python train.py --arch="vgg" --model="image classifier" --dataset="scattered letters and digits in many colours" --train_examples=195000 --image_size=32 --crop_scale_min=1 --horizontal_flip=false --translate=0.12 --targets=["largest"] --num_classes=36 --norm="batchnorm" --hidden_act="silu" --depths=[2, 2, 3, 2] --kernel_size=3 --stem="deep" --widths=[96, 192, 384, 768] --downsampling="max" --mixing="cutmix" --loss="cross_entropy" --init="trunc_normal_002" --optimizer="muon" --muon_scale="match_rms_adamw" --learning_rate=0.0017 --momentum=0.95 --nesterov=false --orthogonalizer="newton_schulz_5" --adamw_lr_other_params=0.00089 --gradient_centralization=true --max_steps=11900 --batch_size=256 --epochs=15.6 --lr_schedule="cosine" --final_lr_fraction=0.01 --warmup_steps=590 --weight_decay=0.0 --adamw_weight_decay_other_params=0.01
Rows from block 3 of a small image classifier, named by matrix and row number. Each number is 500 + 25 x the weight over its row's rms, rounded and kept within 0 to 999. All counts start at 0. Numbers have three digits each.
After each channel's rows are labels from the 100 images, of 14848, where the channel reaches its highest value: "top examples" is what is common among them. Only what is clearly more common there than usual is listed. The data: scattered letters and digits in many colours.
# conv: 3x3 conv (model.blocks.3.conv.weight, 192x192x3x3, each kernel summed), inputs 0-191

conv.139:512485539505532485481531493538522466485517508473513525510481465513522510485479491484546475462473490447455499537518523501495508504473550510480546453524503544457475479527455489486471489477474529539506501461524487519504532512511524493476562502489493517490520478494531517516496476507507471511511482527492521499518510494484444479495525482473526493517531502492491524508482494503475507555462499497503506492499469463485486513506494475516475480494495477516521529506502528457488540468515523487572473447495477427477533487491506538503501516520486558462515503464529541511540518490477492489
top examples: the character P; largest: P

conv.44:506515511502475480460482498460512537457477513514485535536521476528521450492529442554522483527526520457478483470484525501550479498526490500509462546496493481498518503502463507460523502478492542506510522465474483485497531500485516541478481481494490515513569459450510495487518499508518473467514503473519489546500477488499486463531481516529506520487481507501486528523527509493494467535440475497490492490517549548486528494475551515545515486483510463520492486513511530503519500481524459496503507508449517501486540516532470532497512497484474493439486523469475502522514483543490524503
top examples: the character P; the character B; largest: P; largest: B

conv.105:514509486489491503521505502513524492463494510473491488484528510492505481527489489520481480470481489509500465496457510505494508533483433509473491474506421506501476525497481512487499457486492512516486470531530471493571501474508490443500550520508489521496507498482531513472506484502503462537512485526505469460495508507489494485492484526528471515493509534470491483511499520469499505519488476537538534502509465508534457487456524528470507485511528453498509500514513532490495557515513537566559455497508569445462498493491528495503527532545512513496542479510472497509493560525495471506
top examples: the character D; largest: D

conv.103:537465514459490491480505523497509527472516510485497535541503461483524469529450494512525508483500485463406497506495490469475490499491498486501451539498506502494465535506428473495495516501538489518492511485497498531507493481522537557517508464516499487514530486465512529532493481496522480470481463509490479490481481507484486490492530520506500546503424515460524518503487542489502501529536534480539510556503472497516510475473485517476468481531498473517544473477533493500495513499514529497507482463494497498547527481466508490518491482466539529509523492502522516554479541492497547488
top examples: the character Z; the character 2

conv.22:463451495490516510489508519578506537484508469523497520472516486478517463534488456508470457497520512506527519486496530483522507482495513518512478467452524537513449527484458503533522476512492460523529494478500468504513500484530482458507515522549503495527509490477557516515491513500462457478544502517547510519483493501502511504504514524531501504580458499496477489474513469472486515534481514552517496477475482547479483460507482486477501474516481512515482474498459551497477473476508460501519491480546492484495521478512530501497480486466511472513447517484505540529524512504517489535
top examples: the character Z; largest: Z

conv.190:528501466510513494493491493476566505499521473490439540499494494538490463519469499542519485483498498491483493486490485520527464527518484460475503463502526499508482516507501474522550506487479508508498506499496435526464455492538561520476471485541478482524507500496490525514486449522525465479525499539523524506518526489481489474434494497515502505487508517543529518472496506463456507507448504510493515486488503518533461503499481465504467471528482521485502516487553524501491533477453492512547467519538521464469518480545494535500483516487530513549468485496524520523520487523453510499
top examples: the character D; largest: D; the character C

conv.165:513468502528514479502489500492506518454520533497494499475482517500500495520443476510474497515490545473470546510521473498492493475528534543489510503453481491507477518538499486534543489449487483502505478478507494469486508536526532525494498511534513529543492501468500543498494493497498478525445461516527511463469534491502467475521537491512564501495492488513468479495491502493491438477524473488485501493457542529523497486504539497465517503536445490520499433503506544499484516463512510512502512477546488506423542521529486527504470459525495503530533521505498525522498468480519525501
top examples: the character P; largest: P

conv.6:478501451475509472517489484496520518500544508467510503454484483500478505519478481494505492559485537508515481480537480473520490494529428544548492488481534510481510498479482533497522502489505446504479504505492501520513525504521526524530549537526494499472447477445466528468548502482534471484491532528504493483508512508509501483455510532477483522463494517521460490502507561475480481521478447517512491567504504514510478474497519515451483506478500521507522493522520520511480497498530513488543459501512530474481507452515502490526501503512508488481501527457495487549444505543516486467
top examples: the character D; the character T; largest: D; largest: T

conv.27:496491533487462507485529468514523525501502516522525482528546493523534463511506461491499529524498482445517497474528490482495509492523504483531532532431525451527470520497490497505494524501465501509479477441493490452471486520505520485521518501529487477540539492440504475534465527493502550483491504498505487517404509475503507474491514502508504518515450500508474545512514526467484510501532498468507506472498465475514494477497511531504477476505512495518532496448505556514486500521515477565512505468466486452496533494475500512516516532531536527490475513549473503505493493497507513502
top examples: the character K; largest: K; the character H; largest: H

conv.170:497485489499541496503479495511495479489536513469478469492482506509551422507493459518491521507515542496488507475480513449493486500531444486479495491504530487489441530527513493538512499461496510475528492496499499514483505476464476527529545486517488440526493461493483557470478523528542489445546526552533482499474519505509496515466544529550514535514465513501490506472458496498459456509512496485497524489483471522510482483496546497444473518532458494525486475520495493482493526453484547507520516513549514482515502511502533494520530501511508508514517505486522487502520480510503528514
top examples: the character 4; largest: 4

conv.134:510511541484502497497534500509484509517522567525478481482504512489547469523474437591514471510491473456527488509535487461508486552497496511478479543491486481480483513513477481530499512496523486543513513507503506468536522471502494492519528496520479535512449484481503534500475519481483504501514509517494479474488468488490496516488493504491489518489512493468465516502476550476461441482529483501453486503481446506512512499515555534459518454476463499497509499505516536478512543476502487512544502505510507464492461495478546497534537467525541482470530492527518470511513498512543500483
top examples: the character G; the character 3; largest: 3; largest: G

conv.185:475478530499485475509523541547514469512512486474480494565513496486498466512479465558534469510520497482475544484494530459515504498496552490494496510551526503441462533530457471501496503492516502506511513435501461505521500516512477528535504453590522487470493473496494532520498487495480505483494508530475495511530482536501477496518493509477517535542466499488460528484509518496431448502536487533485521510467496494485507464488511531464504454501480478484495494497496500491515529471544498496527486517504452505476498491475492490511500461519491505497522520475507525526516514457516501511
top examples: the character Y; largest: Y; the character H

conv.87:491487506474458486542499495508507473448532477539492509512406481491486459509488478439501474548511460474473477463547511478452522467510544492514485513483520508485483493488481510490449497502507474509496513482511493465516522542506535541500538503517551476480476474484538487512480481488509515534466500517524501489464498530504496496509518515507524526434485479527514524497520511504503511535451489486493464484493506485512500517518508536516508487450501517485529491522450537515498517462480523514498505554515523478483524501499467526520491511498489517503535553505489524545506532487525511457
top examples: the character Q; largest: Q

conv.45:538455529519465500482477493467476514492512483497500498492522507519500505497469483525522478485489516495473524497520504484553524527485501454505508517571448487477502522473501490475435500470499532487531501494504500509531511510534495515487523515574542510456511507461480510515479500492470512446496483541493506501508472495493509480518457512504500525485537483501483479509505476551438484536499508491476505504500524472518464544487491474524493486491464544523522501464510480470522528528513465503539467489500540446484510466518519530508506481582498485494489517465518524549499521497512478468
top examples: the character K; largest: K; the character N; largest: N

conv.158:551491557458500486516484520481532507473527514511487491453523476474519486484464482523531465500521489451484476505523483507512498474476526481484496529511531544477477512533552509497501521505484518520489499474484474431495500484518554495518521467501481469484504510489466530494511483524516520478490505533484470491547511524545497512480507504484465524436503546457490490478507488490443489467495487478485469474523542461534485504531502475550469464499518481503535503494525564480518515516484504538501507523487494468483523496512497489498523521464481487493455534475546527527499510500545516504
top examples: the character G; largest: G; the character N; largest: N

conv.26:504481479507495504522499506486528487489565481449461479509499505499536466503498477508499503521524470537482499477515523480506469514493473453493443471480527495479471526491483523482446465464484499511494500474485480483475532478527504520503525516543482455518462530494530494507477495502475465497506491515518488464497508506501466520527529580509554548466520527524500538471481516505487521524523509494498491451526497505474510513486529470462543485460471485513506523504493492505506509514457502520501470490538532446496480489506531544558502525546466523512519537486519517521481532539506508469
top examples: the character V; the character N; largest: N; largest: V

conv.71:451545505498535471495508487527509514477520486496510513500471487478546487505514451518509490505496501464479482496532518480555564494504514487528507521487491495512473519478475535520520525498475492458522506491452463478527482529473540536462485513553449468511513475474519502506489475484489540543454523513508468540485505502548503477467495486508480502481476512469515512507511517486489522509471471503459457510523498526507474473462488561485505478510477545510513450470529536524479496509485478502533544500478506477531555468470467542502516492534485512511501521492468517518462520483500528510
top examples: the character Y; largest: Y; the character X; largest: X

conv.131:547519521511503466532518528486485481550544542481481548483523470467552512515510468533462487491491485525530484520525504484498473494502488501515450523483480491456474526518463524513525496493510524431530510497482494474525482502488529470454546476554486512533471470489495485516512524455569508536500456526496527490495490520507521527428492477526501499506465499462473506481518523514487503492492468514464507490505536500504521434520512518481504512513452503503526491502534506533476517447483488504505496509502497475492518480458474522524510478529474496500514517510459509502498510489544497492
top examples: the character V; the character U; largest: V; largest: U

conv.150:537480468489511488527505474497525538489515504498508523505505434536490483501478418513502510487517472509469501524496506508525526500482494497483492511509462500482541517498461479458491502535485482511488491540508457460517460480533525495497573508512525474490476462490513479541506489518505497520529474507476519498506506475508507481486473548530495524445483520478516565490469514473527518508496484538472517476506496455524516498492541513485496520484495508521517469482537556487453551553454515532531504519488511467495496474468483560523474523504497483466542511496483525494488513505499482482
top examples: the character Z; largest: Z

conv.37:508494494508486507490503512471482516488491506507433516487504539449479470475514485544526469515509488498522484491519482506520492509499495470525505453474471504511499496521488460466493551488500507490466494519520515530555538508501486522509483493529560519473514479476507511531506522536456511480463513512507496473575469534501494519494520498492481535451520521447503486486519531440514486497476437536539524505541501473502433499533521537510458474482498486475495493504527503518478513460530535502522513470452531505483507480515501525504478476483483487498542534472493496534492549510507511486
top examples: the character N; largest: N; the character A

conv.109:489473469494463498475498532476560506443484506519493502506526488483492496529483506530492506499467469486502440502542504475508517523492502479534541495559466533493470530506470466473532505464489480543499506531498457481501506462509509467508520502562470489484496483512514534527538488494477539519506487518516531496507511548466486469472541537486520512478512480505498496487500513494494482490430473505499490530518516500487486471480493491493511464523478530523511489507540522486485525456509542476522482478561499437491489485478467549527487500551513484498481551476489530534472497515501507503
top examples: the character 1; largest: 1; the character M; largest: M

conv.69:511468498548473504510506519475471493491546506503505514541472507492552489550464493509530534539498478442503505516515511467519478503495509470453478527536490458513476529458471475517483527506463491503468521469489502498482510495463530500505555489523477542513528494470551502506490474502531523518487496518469497519528534500494484472492523496487528539505443498524503519513470461476461506488482495485468505471507533512514508502485465511552488504493459485515536451420508522511493520512489468532524513498494506465499525445486493511490497473524495486469516550499484524544516540484512520510
top examples: the character 4; largest: 4; the character M; largest: M

conv.138:542467465536528539484519478471516493514521502529462499513536477447474513515453456514491477538493511472484508520526504488473481517496522452455498557498483497480463480501519495512499521502493515456473518487528491480458542498505506516506543486502463566475473492536546508550478512481486475473510497517494514507506500501444509471491482520526562525494510511470490501479490511518511477522462524564515512457523468533550485530473529455516501520494497549490474521467504492491526491487492497492508511515463519450499491551502511511511529501494465471508539483479475514520495499485494496489
top examples: the character D; largest: D

conv.130:482476469499493482495524482472522480521510537511481514487565522480553445492490431510517457483493467511503462466473497530536486534489503483484538510479465497505522540531484489518492517445505496510490506483507493489514512493526486541505508466497537454488484468467488549498503476513487469494517488524534488458486494483538509519480484512484515541474500530489498488512539511495465502549480490494500528491484481501543484463479517522487495505468501501476523507526511536486476535484490533548536508448508506497466472475509519512493525471494487536440545539484497496557516521498557508529
top examples: the character G; the character B; largest: B; largest: G

conv.56:480476539460543462523529486528510471530512503473472509506504495434500441522452512512501467489508501450496497481528479483502489570511511465461479531506441463488482517505471494492510520508502481515436547501529442505496494481459555541498528496502495436526495493496510515509495471459500504504513488544521512499505506502484498537509526513544499535475500548494468507485503536495483492499490503527491476473522529483503501472491515486490487484491495509537531508460520542493518527490454540482521505473509489486503486492492509540500499548485512533505499512499543501515496471539490521451
top examples: the character Q; largest: Q

conv.2:472486495508519515482514519449483533457533524527525503460527512505510487492537527513521517493501498494522473519490530506442540547499485491490488510461453462433509533486513475491505476508493479489450511506506496484536509527516519488496515534567522539490550505479509500549482510521491497519506478533497505523536510482499506455475486515494531477493496482476516535469496500513463483531495504488498511509486498468540484497473480486512485480519427485516487455481490504475493530504495468517563500520491517445497498470492463481542573490540508471511514484485511502540497518515459470478
top examples: the character K; largest: K; the character R; largest: R

conv.41:483491516551529492531483469498534480510536465500504522536464481496480453509482534496528469489494469478489486495530513502511494510501489524503475483553456536503488529515497532467513503519484506488455526502488490474524509489511508535519532459487487462524496519500538525580545477516461481532485492522493489503526469519464516507499496532477527517457469550464448509488487466466526506482468476506479507516508506497544504495500508469492495515425499518543501517506499553507523483498514496457510520493508503449527503474463501524488488456526445489537464518514475523500504520468520522505
top examples: the character 4; largest: 4; the character M

conv.33:547465524496477496458515521488542505442501506466501512568536475528527455513508480525505480535508462486453513481510481458531495544493471509447499496546450530480479528491467488528502559501518490515515495480523490518468459487494514524477513497522486518502499426449493526498477477504518483461481508520528476516514485454470514476505510495480542487509470516549485519517473534527466465487455500518482485494532525494522498526486540490506483489514485522492503515486510505509494550523546467532487496477492510463476493538493528495483520491524492530514515512522509488520474515524513497526
top examples: the character D; largest: D

conv.72:461495513498547484479528508521491556482469495514484514499539466477519448494486444598463472517496528497468501503519512497508515465503510473456483484480491478490429556494500470519541479496494498515468500491517502521503470489513511486472502480535482490506541505467509513485478473518454466488504485513546506523516493520480497480474477508509542496486449526520535518473494502485510506498485475519473546500493506516504469485495486567500493483530486478531499473510520576510509483484547491525505519492518483495498517481491458546534516478497516489501473529489519549535492516480505517507
top examples: the character P; largest: P; the character F

conv.154:524449521470490489539493465497535510471489481536475522522494466494516462481482481472486486486510505490537505491466562513509495470503527494501430538522449519483506466501475528516532527466493494459488486477486499484507497503515534472491519503521515504458515488506472525494517470510574481511501508537491475517526526558522502500502500539519476516475503473510472505515472493483557471536500471473492482468530522516489546491527533473491506500462503481490492486461497476489529498514464486492492522501466474464526517535519498472515477518564447491535547535473515493519508528530504469502
top examples: the character Z; largest: Z

conv.164:535501490461546495466535447472551494508502506496522552504499476520487494516486453489522544497505466435439527506490529506539502503482480483517525463496479535474466524493518496480497507475456476462532499465525499529487568498527511528483518500514499519499513475478533518532519444503489507498525447515500514529477487478460531483450508521524519507503510519484441483529519492496535483521489495488496490527525500499513451519494517513508493526519494506466522486475527517481522495459511484510512503502474515442472470485484500528536509530520479500473498477455525523540540503499467510494
top examples: the character D; largest: D

conv.95:499493491545499487524476467508496532505523510491513481562482509500529493515480471493495449536479494469473522461490471472457512534495489462520475483469487487471492512488467499498485583521524493485464545513492479495469458538523505518503491512540505497518516475494566528452508510475538506525478475487522476549512504497518514480495501503545498520463505507500493521462506557487463504527484484496494489456534518517529442442487479516500503467508499531520506440489510488484465493481505520556523537496468533498498481487501469512485468480515507543515485530505526537513513505510473508492
top examples: the character V; the character W; largest: V

conv.186:481491468508509473510479475511500506480469491548509531491466440519476472472470455489521487503544511455499519461472525568557491516532513510495480507551484463502496508513516508541521527511514500472469501497483500498507519482521494524508516497489488469492476480453502520491500478520464482537492487492534501474490516553516502469521508568511491530477476541471485493485504509477496552524445507464512517519501458488509453526526547487480481497471495530499491474528475531491512468517525466520506487505528515460523486533504490520507530501510496529476559524512448446515511494520495515520
top examples: the character N; largest: N; the character M

conv.129:524538500511502499490510493504545548499538479491489507481480487537500458513518473567514501521512529472485504517472516492517459495515449514453449545497506492543478510517514516570498481507490495487563493471519487491453506462506497432487529554517504518469471470467499497521478486498529493490517447513493494487454511516473538448495502502556457529507508508497473528507523505484486498497529461555522493505551471486487509478508498515473458493480495441508490511494509543498527524495505502517504490490468474499508528537503502501523508468482500466508482521481493508533520480509502474520
top examples: the character P; the character H; largest: P; largest: H

conv.177:495482504499497477492513517506530482499507477467477543516486519510475422531486456530474484530518483480481505464527500460502457492498524484481490510510484482476526512540466479487511502460462473547488486445520480494501536547485483483542540458513524505493517492511523521511515465478513509498538529513504496476520496486524533482516468513515500481468516507504441533486474537550472499482506494528468470488520535533515479479485559528541469467539506464490494452500496471439516494536498514515524525511491506477505500539496511525477511506505520497500540541486529512489550451506515518504
top examples: the character K; the character S; largest: K; largest: S

conv.96:489494499488524464477546472515532526496475535511477552517515508521539500476482468508512519517469509473492537553563507462493468527525553503468516503502522501496449509496519490498518543459503528520455488484521470495453531519482500525517475487505493446483490501482477529507476466489493490508493506500489523513486504532537534491523525471500537523517481515464468505505471517493520464513503506531523498472489495515459486537528549488458527509512448506452500467508469474471517510526516517466517477502496483479533494460488486525505475500549484461515537485481503488511481469508445546462
top examples: the character 1; largest: 1; the character P

conv.64:547461501498516497493530487526486531507505500512534522485523455487507495511498499509509493487520436491512494472485511515545502496528495516538456490534455528497531516517457505525521548509507481481533476493499457454529503506505481525507547475500452456550470467479526523516527445466468461544504498523509487524503461481508491516483507513487498515461460546480507495515456525469511521489464448523506487519510491499523455467480481514490488460518524491502514500512479535495462530488534519504517511506489487446494487485483489505484511477488503506489509528525482464539535563528555488514
top examples: the character Y; largest: Y; the character N; the character G

conv.187:507524485463487490477484479453491519492487531511466509518536502513474509502519468531534469520509514480524498506458493519496492522492497548520491513476473520521433529486486512506493490496499484504469522515521492502526513476475505520526460458530495489445500460454430564534510478542499508470505516519470520535536517496493508441506500566519508507462543495482497520463525520476489475485486495487484482532517457503495475484501502542474538496456468482528506498509528495525501536540508486483530505509521494448494496515498513476504527475507481495514463526480483518563500518504455545513
top examples: the character T; largest: T; the character X; largest: X

conv.149:512467463511487470463469519508510517506492521492512512543454523526535510530513465509509503538471493489494484506532497451465491578502482502509454487497502479501500509486530518460493542469462491468478532474462501505522508522475518508528506499546497505517505468510516486518477478451479509492489505493505517548498499503512481454482514508487532499506510493555504525468514503461457490531475512459493474459519564486485490494453566514528462514492474497486493511471479490500509521523548506496551523494514522506467527487462535489515487499548459473521545519504507529501508465514461522495
top examples: the character K

conv.89:535486490452477492494487514446505478478525474485451549536537465525532501517464452545524497525496487461489488512498491490538476536523494478513519542531499490505507515479519484477502516519487493492496494508536506490518491502504523547531493521576483494510518484470508519463493515473524493492460498517534497529496473496530462463499507515500492531478474517497485493485538509485489449518493499495490558490504446488497458460487499473468489452490500528525496487490519582529475516531511485503512473468453489457505513487475470488533522511534536513484491509527476483553522493536495484504
top examples: the character 5; largest: 5; the character S; largest: S

conv.14:480509450436481493493514496502514506485472516514482457539524473522501479519458480528505485552481461479474500524486509505514519546530502494526508521473464493496475500522488487506472537482514441530464499510535445495544518501490499539520505519494480494496494467493554486483477519468487499525486456513523550515452534469504431520503490523489504527492453489473537504514473543461457513521502504527469486503480465491527481447510528506448491492505509516505517505515520528510470524480526486525525522468536489454482494497519509514498502498553506533500523513506506503502510491546499545527
top examples: the character V; largest: V

conv.135:529466461459509490483504485463509464512515484494520534543509489565549546515441448515498506513461488482506511435511517484529449540495528531520500491515503469489493503495494450480524548466498483472513525497536510540507511536479501525495495530544521478525496515460521506504487476495510489530483491528543522525474527484514480486499541491561528494488495505520462492466502505488477519494509500495507495512474525518499497491493483503528506476493507548467489443516506494478505498461517481512475473530494554502493492469509499490484453491539499499510470487492509481516477553529520444458
top examples: the character T; largest: T; the character M

conv.113:505466496520488496493474498488531523499511524516522505525497483462538501519478508531552489497498487521523470477521493504496506490496447526444480476515499494475507485517476455514525492487481505513529499477465478506531507524470538437492514480498524498504501517464538541509508499503530528547453465508512472513479541496518485451527500508505498553512452507473450501483520537504544533525451514530439487509522523506527454516492543470504482455459508492495519463479496513497471481504473506510490509493521489447471488491505500508501509467518503477492557521503499531497524578532502514461
top examples: the character Q

conv.66:512529464476476509533494486491510507454532489490503507472538497465487494520503461543467468516486487455476483505532501520491473473488456514485477487485512526512471484492500525480459511542498506492462522501512442462503516507510499504510516491514497486493507498483489542498559478506463516487466461507539519489475504523477525516492498579477549492488484525470508500490477511502521502526499509504493547460475462492531461495519517497463519500467486495504518522505476513476523512459474575526525498496484520468472504512505537536521530558464517497523479540440489547534525480529528498506
top examples: the character T; largest: T; the character C; largest: C

conv.50:510510402508481514515502483482469517498474517519490519525493497484455502522465458477494511561492508503491519522491512536504493527515518485535446531486497495471485471517485467524502497489501505518477503529505414511525528503513509566456468467503528497484501478530488523528487507502425425524506502522520532515486492517484421538515501513501518508470471472491515526497531509501479499474481500515513500511469480496496514497535552506466518496504501525494492523514497521514530456497524463469545482540484518481504482491504493481530471512524487494525469518481507485509530495519515507516
top examples: the character Q

conv.189:499471502495522470487486545470499526487524522539521538522545492497481468501511438506502481538474502496541444499539510473502507497488484504489527480451501452493486542469518485522494535455504511483492543506528509486518505522539501498500536480530497525466504474453510531499477510501535505531490483493506494508507491492477497479505506539528546519497473511474489508493485526479450498497438486474484514501508474517539418509513524517527507477441512513485507523466485499492514506473484465526488556498486539464465494498525519494477555486476513524469521488493471505510500572522489505477
top examples: the character T; largest: T

conv.117:521495501526490520446511512506515499477495546513490488519488534480449495491470476485493540480517513480529464504504463514468535544508509512489434494447484507501509531481496497523507492464486482513468483541512498493562526471500476462519591537503520515492482487478493508534502528522501493535488483514515489494561513483502504453463503510531488485495555514489489508486476524474486502533485474520521476514461501486494451480510491520499483427478467490504495512473541498547478547462494522517529465497473527466517513498501512525479486502517512471522534515520487496520516517555481500502
top examples: the character Q; largest: Q

conv.107:505485509499486492547502491515492494494536477524487500485481423506551504520500456525487450507484504484463494474483491490506533527532543483471524520544437449487465514506489521459499492490477475491466471499501509461492499484531528522503513498538538500511489489500506489511547452487526498521471473509527509501480516552507497514550525484504555536464465512481488532458493529553452497510498523498463520484518549482499484493466527478513484511493499512519510495471507510464518529516486499519541472521529529505465486491445477535534516509521516538493495498475452490522499520513467473495
top examples: the character Z; largest: Z

conv.151:449455520466473523504502478448566516465534513502478539485461543513478499515525480478524491482498486500538516507480491480490472497499535494483519474476504491506506533484484490468514469531494512482513523547503488486479499518480528501495538502527532522500494497488544515512473494471511510513479465522461486527515533551462484452502497507499502494487485495526530515526521542472468465555513496507472511476515517504479486472538471472456513508482457491487486478446517563494491518464462493526558512505543519489460488487490501506505517484572488509516476510480475541532524467515490500500
top examples: the character 1; largest: 1

conv.62:483457469579483513522521491503489520518508544537449500519479531478518477489510457536487462537518511451507491477521500441494520489489470461518487499481506465517530521521504488502515516451498545497476525508475503462530499473479500482534537510499518494522495492501508551528504551507490491494477475502515519534515475526501487535499494545527460528522516508498481515464509536440455487550472497490424517498515532496521507481510496498503506468457459473456524526497511505489505495466519528507520540501503536506440483491492513519521484459489469503505495514518508524503472516502500501490
top examples: the character G; largest: G; the character 6; the character 0

conv.90:484496535517548500528531509478504517496537514457452538518489480463516489502468473518494509521502511453467525504524497498451489519487491509535554431512459481500467471507481423484504481488482529500485484441489477530504506526536527466466565503499505467513476450484528497549500517511461458473507487521488501504531526531523501499525531505500524509449475510493491533512512518442503511514477521514504482529510538509492482530470486532516490488459505522520506513487506514513479541510505504459536531464489525471512539469501481519492505484518485456493527525473497496510490509521502519499
top examples: the character 4; largest: 4

conv.35:485500515515528503519501530540511512463525499487479561487523490491465506482483425481490466444520548480514536494545536522519498502510496503487470497445512485480470522537490425522490505487511535489520473461515507483460515492512507508510532507517505511524515518526486505512509459498464470528481478513515512496470489486505522474504487486553564500492440529485484499461488482489482474523504511513450505517490515488562471490506492497502486529472473490541533486504496516497524560494478497545497489481523465495470510489486506528518529486474533512466494516482493509551511538464512463518
top examples: the character V; the character W; the character L; largest: V

conv.174:521514528508521489505508499511490501455518483507477494518460494481519468510471477499461517527507516487472493527551502457538514473534480480536488488490477485514479519527485485508512526492501503491500505484435467508487493528500521522508517484522508478474495455484519507521498509495519527484498454509515514536495495502544543511520495485510512554505461491474520510464561512495535471514461508468515558527515511514515522504497511535494493502502431545493556500487531517504429488477483486508516540492460513452478521477446486510537513452520513453520505502448475525515462543510498477477
top examples: the character G; largest: G

conv.163:561471477515510501498532470455498500518475518482514522478514506533497479533555478501533492480461499494507493537493544476486512486518536484468538509488471492420490527492486491460512486488456492494493497497556472503512568476527520484546558506538478509462488442512506514510487501517463473505513493513476490490514480496481499459492514544490538530475477545488499499505474511495454482504489508510494491519523493492524448510525500518504481487486481478494489536506537546454501556516501523496529479471459468480493526502490481510559506524501503499456509496461495501522543507512504486486
top examples: the character Q; largest: Q; the character 2

conv.78:470491489496484483496531482503544508460516538492472443506452498481501472510515453565500475516507456484491507529503497454484494518533444477496545488514489533513508522497485500515512520502501487538489496489534495519496519511526523468513513499524525497481488524488526551507483526535475494517462483539501485492472489529496502485466524511504486527488530565522517521436484537485480451491494480498475484487498474458509497520505511525459452468498473513446520518498548534455491526503471472523512508505510473508485472509502493506548492503518458487485481496505529529531519462518544563510
top examples: the character 5; largest: 5; the character 1; the character 6

conv.53:507489524531495490474521490510510517472525496472450483560487529496543448506478493516508506491519500468473507508472484486491485513497480483463516541527473526523481513497498516533467503452469528511478500509448504504455479467467500473536534522523496470525474491515518531546486467515534500520527508536512481480509474521503543503469507550481502505487481506513485511501482493509461473498502481521463518506526525461503509482494544473506499499456471510483499469461475492492525540537448512503533562519488518438482547539490473495489525495572473536492480523521522508503530461519498490499
top examples: the character 4; largest: 4; the character Z

conv.157:532474508465527478513469549490493473493494482484509487498500481502490474518532468525478483465506500506530495463536512497523516522541505531479484492527514508541527504484530516449492485486503520516504498487515503462486488559525489505561531514484506476497506498462507511457494483515512506520452490507506498501512519530522532457480524513530486516520491505491441485481521506481463521491492505476455480538546516509531483499511506490529438484489497488502522450477479554437466559525532472487503460493487503451494570518504492521500507491511475461493504491471538536480523561505501485513
top examples: the character N; largest: N

conv.106:482474471520481447501509505460514476485526523535513510510575487490495472492474459500482453495524510532498487509502541462498470507514494535516501529536505478483516507554495504533483517485492475520533482505495533479525490512496543466556535484514481479493491475522513524499516503499514495498477450523539495487516525542417495473458499542477507507468482501459459512469514525490510513523535481495472512491475486453534461483521529465524446484471508497514532504498519536479524490506498491484529495511510487505513481522508485563527488507470530490563490484490480515494485480498461473523
top examples: the character 5; largest: 5

conv.55:496471489488512477537514477487500454497507537528497504479495516499522487487497474530478464527475480505452494505457520499547500488534507502476527533513492520507485488503482517519511531469513470528524511454521540504495533494454520493528442496541479417497485513488479547483494493481467490524529491516525538465458522515486480539459497519499507496527471539546445505514546504495502509509494505518449527464449507513476488508513503466512481494497482502489516461501510523488482512457499513488546513455496465489475503529490540502539495503545510485528451531462553527517491500515498512515
top examples: the character D; largest: D; the character 3; the character J